From a checkpoint of a small image embedding model: held-out accuracy 97%, 25.5 epochs.
Rows from block 2, named by matrix and row number. Rows with one number belong to one neuron. Each number is 200 + 40 x the weight over its row's rms, rounded and kept within 0 to 999. All counts start at 0. After the name is the row's rms in percent of the matrix's.
# gate: MLP gate (model.blocks.2.mlp.gate.weight, 416x160), inputs 0-79
# fc1: MLP up (model.blocks.2.mlp.fc1.weight, 416x160), inputs 0-79
# fc2: MLP down (model.blocks.2.mlp.fc2.weight, 160x416, transposed), outputs 0-79
gate.150,137,215,152,204,235,172,125,178,205,120,248,294,170,112,167,199,193,165,204,203,245,197,150,223,190,222,209,226,250,228,177,190,174,221,207,248,263,160,217,187,208,162,161,173,252,214,116,211,220,226,215,220,143,171,213,167,262,253,156,239,160,176,164,267,180,129,200,226,166,204,184,148,176,206,217,179,182,231,276,140,194
fc1.150,135,255,200,141,182,213,204,196,160,135,175,268,161,226,217,211,188,180,164,145,184,157,198,246,227,183,192,184,182,125,126,171,197,261,175,187,228,181,198,201,235,233,218,145,256,226,201,177,294,224,265,166,221,292,191,255,244,238,173,127,213,248,166,225,270,205,242,286,222,199,189,202,179,295,147,189,210,186,202,218,200
fc2.150,121,154,307,314,221,260,220,257,185,199,274,172,209,242,194,236,189,217,214,144,207,195,197,173,253,166,231,193,150,212,189,206,221,225,202,161,135,214,213,135,228,185,186,227,194,226,177,260,193,146,201,203,181,127,237,171,239,110,212,188,189,237,201,163,234,171,241,192,189,222,203,272,218,237,195,120,160,278,161,217,174
gate.151,097,212,228,221,170,231,220,182,190,228,304,205,162,163,221,154,143,251,224,222,292,267,250,236,208,211,221,209,190,207,139,196,252,202,204,198,154,200,245,176,248,179,202,141,180,130,255,234,241,260,244,182,216,175,250,224,180,248,133,236,189,193,173,189,232,165,214,222,223,229,256,212,189,179,230,247,205,168,190,195,190
fc1.151,114,219,144,228,105,170,201,127,270,216,209,273,265,198,187,158,168,212,196,209,148,252,133,183,218,239,187,199,235,244,219,255,183,196,277,232,166,173,207,251,151,190,133,184,185,157,184,183,163,215,153,207,257,223,167,251,171,241,173,229,237,201,272,129,217,239,240,226,135,209,180,183,189,204,195,123,164,226,204,177,220
fc2.151,099,209,267,177,262,230,203,185,132,268,74,157,165,199,226,240,199,154,100,160,195,150,174,134,202,177,170,275,277,127,147,179,155,187,150,150,239,184,146,199,192,217,220,248,191,172,136,212,233,188,234,261,221,222,191,191,231,137,222,190,209,211,162,253,204,163,157,168,246,152,176,218,212,222,215,206,178,153,195,198,252
gate.153,075,221,195,238,220,251,179,245,234,219,145,185,200,274,274,140,168,214,167,248,166,143,146,255,257,211,248,207,197,190,243,272,140,218,99,148,214,189,171,176,169,229,189,211,157,200,231,155,181,117,142,167,164,192,188,161,255,131,161,177,270,187,179,229,215,190,209,196,228,185,142,154,199,250,203,208,169,190,151,182,247
fc1.153,077,227,218,211,221,281,227,242,239,279,171,202,242,214,240,95,192,214,177,236,176,130,169,205,212,184,306,215,182,213,154,234,176,166,150,169,271,157,140,197,211,218,166,209,142,196,224,182,214,152,161,169,140,208,162,184,199,202,141,219,258,224,131,211,197,163,212,174,215,191,169,212,161,252,214,169,146,154,152,158,202
fc2.153,066,172,180,211,207,208,203,210,169,285,200,140,222,162,153,302,188,260,247,245,224,142,180,222,129,265,220,183,270,214,201,213,173,198,224,173,217,302,207,192,125,162,199,209,249,168,204,232,215,247,246,166,138,191,147,215,189,223,198,222,213,228,192,244,179,199,244,166,151,162,184,180,214,206,152,157,174,177,162,232,173
gate.154,164,211,172,229,199,147,214,160,184,142,183,204,239,221,131,270,184,164,227,197,209,232,159,172,204,271,170,184,206,231,205,218,213,155,195,155,225,187,206,213,257,163,228,225,205,123,247,220,279,173,243,212,237,159,243,174,213,254,168,238,164,285,142,193,317,215,256,268,235,196,201,215,234,151,234,194,199,233,195,212,220
fc1.154,142,197,264,173,285,221,246,164,152,171,234,211,167,110,225,252,162,217,225,105,232,160,146,193,187,172,156,252,252,174,238,210,207,189,172,196,181,184,172,219,250,163,183,209,252,132,172,167,183,207,191,174,170,209,253,115,216,246,202,172,195,229,172,272,243,114,167,188,229,164,160,192,121,223,229,218,222,152,225,234,272
fc2.154,154,233,194,187,246,203,193,228,176,168,219,265,194,214,169,231,252,179,174,242,122,128,148,261,247,201,259,282,196,231,164,204,219,163,150,147,234,196,144,262,202,160,251,123,180,266,189,195,209,104,215,266,246,232,223,253,183,246,255,202,233,226,185,154,152,148,224,209,208,229,167,122,156,231,217,245,166,232,229,96,187
gate.156,148,127,204,200,306,203,167,239,292,189,201,251,156,209,220,254,204,203,150,174,189,185,174,221,201,114,166,205,125,157,97,215,205,222,223,179,190,138,189,129,195,188,162,194,235,213,247,203,244,249,171,246,208,206,144,263,265,180,234,281,240,178,226,269,255,231,145,179,238,243,223,158,253,208,212,250,262,139,177,225,190
fc1.156,136,132,238,158,210,107,196,208,221,202,132,202,230,232,172,150,184,214,231,239,151,208,227,207,210,200,193,264,109,188,215,153,165,221,209,229,210,246,122,127,173,179,246,162,110,215,182,218,254,242,201,241,168,237,186,179,187,202,209,245,298,207,276,180,176,168,210,177,147,186,281,156,266,205,190,182,209,192,208,243,190
fc2.156,142,206,134,175,230,143,319,192,193,230,217,213,244,182,226,198,188,247,154,199,285,142,193,203,199,213,183,213,235,217,180,186,176,225,212,151,167,225,156,195,161,294,240,269,262,190,167,174,184,203,122,178,233,235,308,172,196,213,126,182,206,151,159,208,155,222,112,238,225,191,212,143,206,211,233,205,152,130,232,170,119
gate.157,057,217,187,185,175,246,243,191,158,176,226,290,190,186,154,178,103,243,227,207,188,185,178,234,223,186,160,178,290,186,203,191,221,235,205,192,123,294,143,149,212,185,152,150,190,171,207,231,167,141,200,156,184,200,183,216,160,246,234,249,224,122,255,222,190,181,263,137,200,202,231,148,251,227,185,268,115,250,182,244,274
fc1.157,060,138,179,205,184,204,174,207,210,158,146,248,156,197,143,196,179,210,195,171,221,103,139,234,204,235,210,171,199,180,139,170,203,188,192,184,142,187,199,239,134,223,143,128,140,164,225,260,170,241,186,195,223,182,191,172,151,263,216,190,161,131,214,277,148,171,166,150,223,250,170,155,254,220,286,234,270,201,219,233,206
fc2.157,057,209,204,149,220,215,224,233,168,300,233,137,224,206,195,242,168,195,144,237,200,128,192,175,208,219,246,178,222,253,238,168,185,257,252,216,191,227,241,180,215,194,193,220,206,121,182,208,162,178,195,149,128,187,167,194,220,167,212,196,284,231,210,154,172,180,205,219,235,190,190,169,220,246,176,195,217,176,172,125,284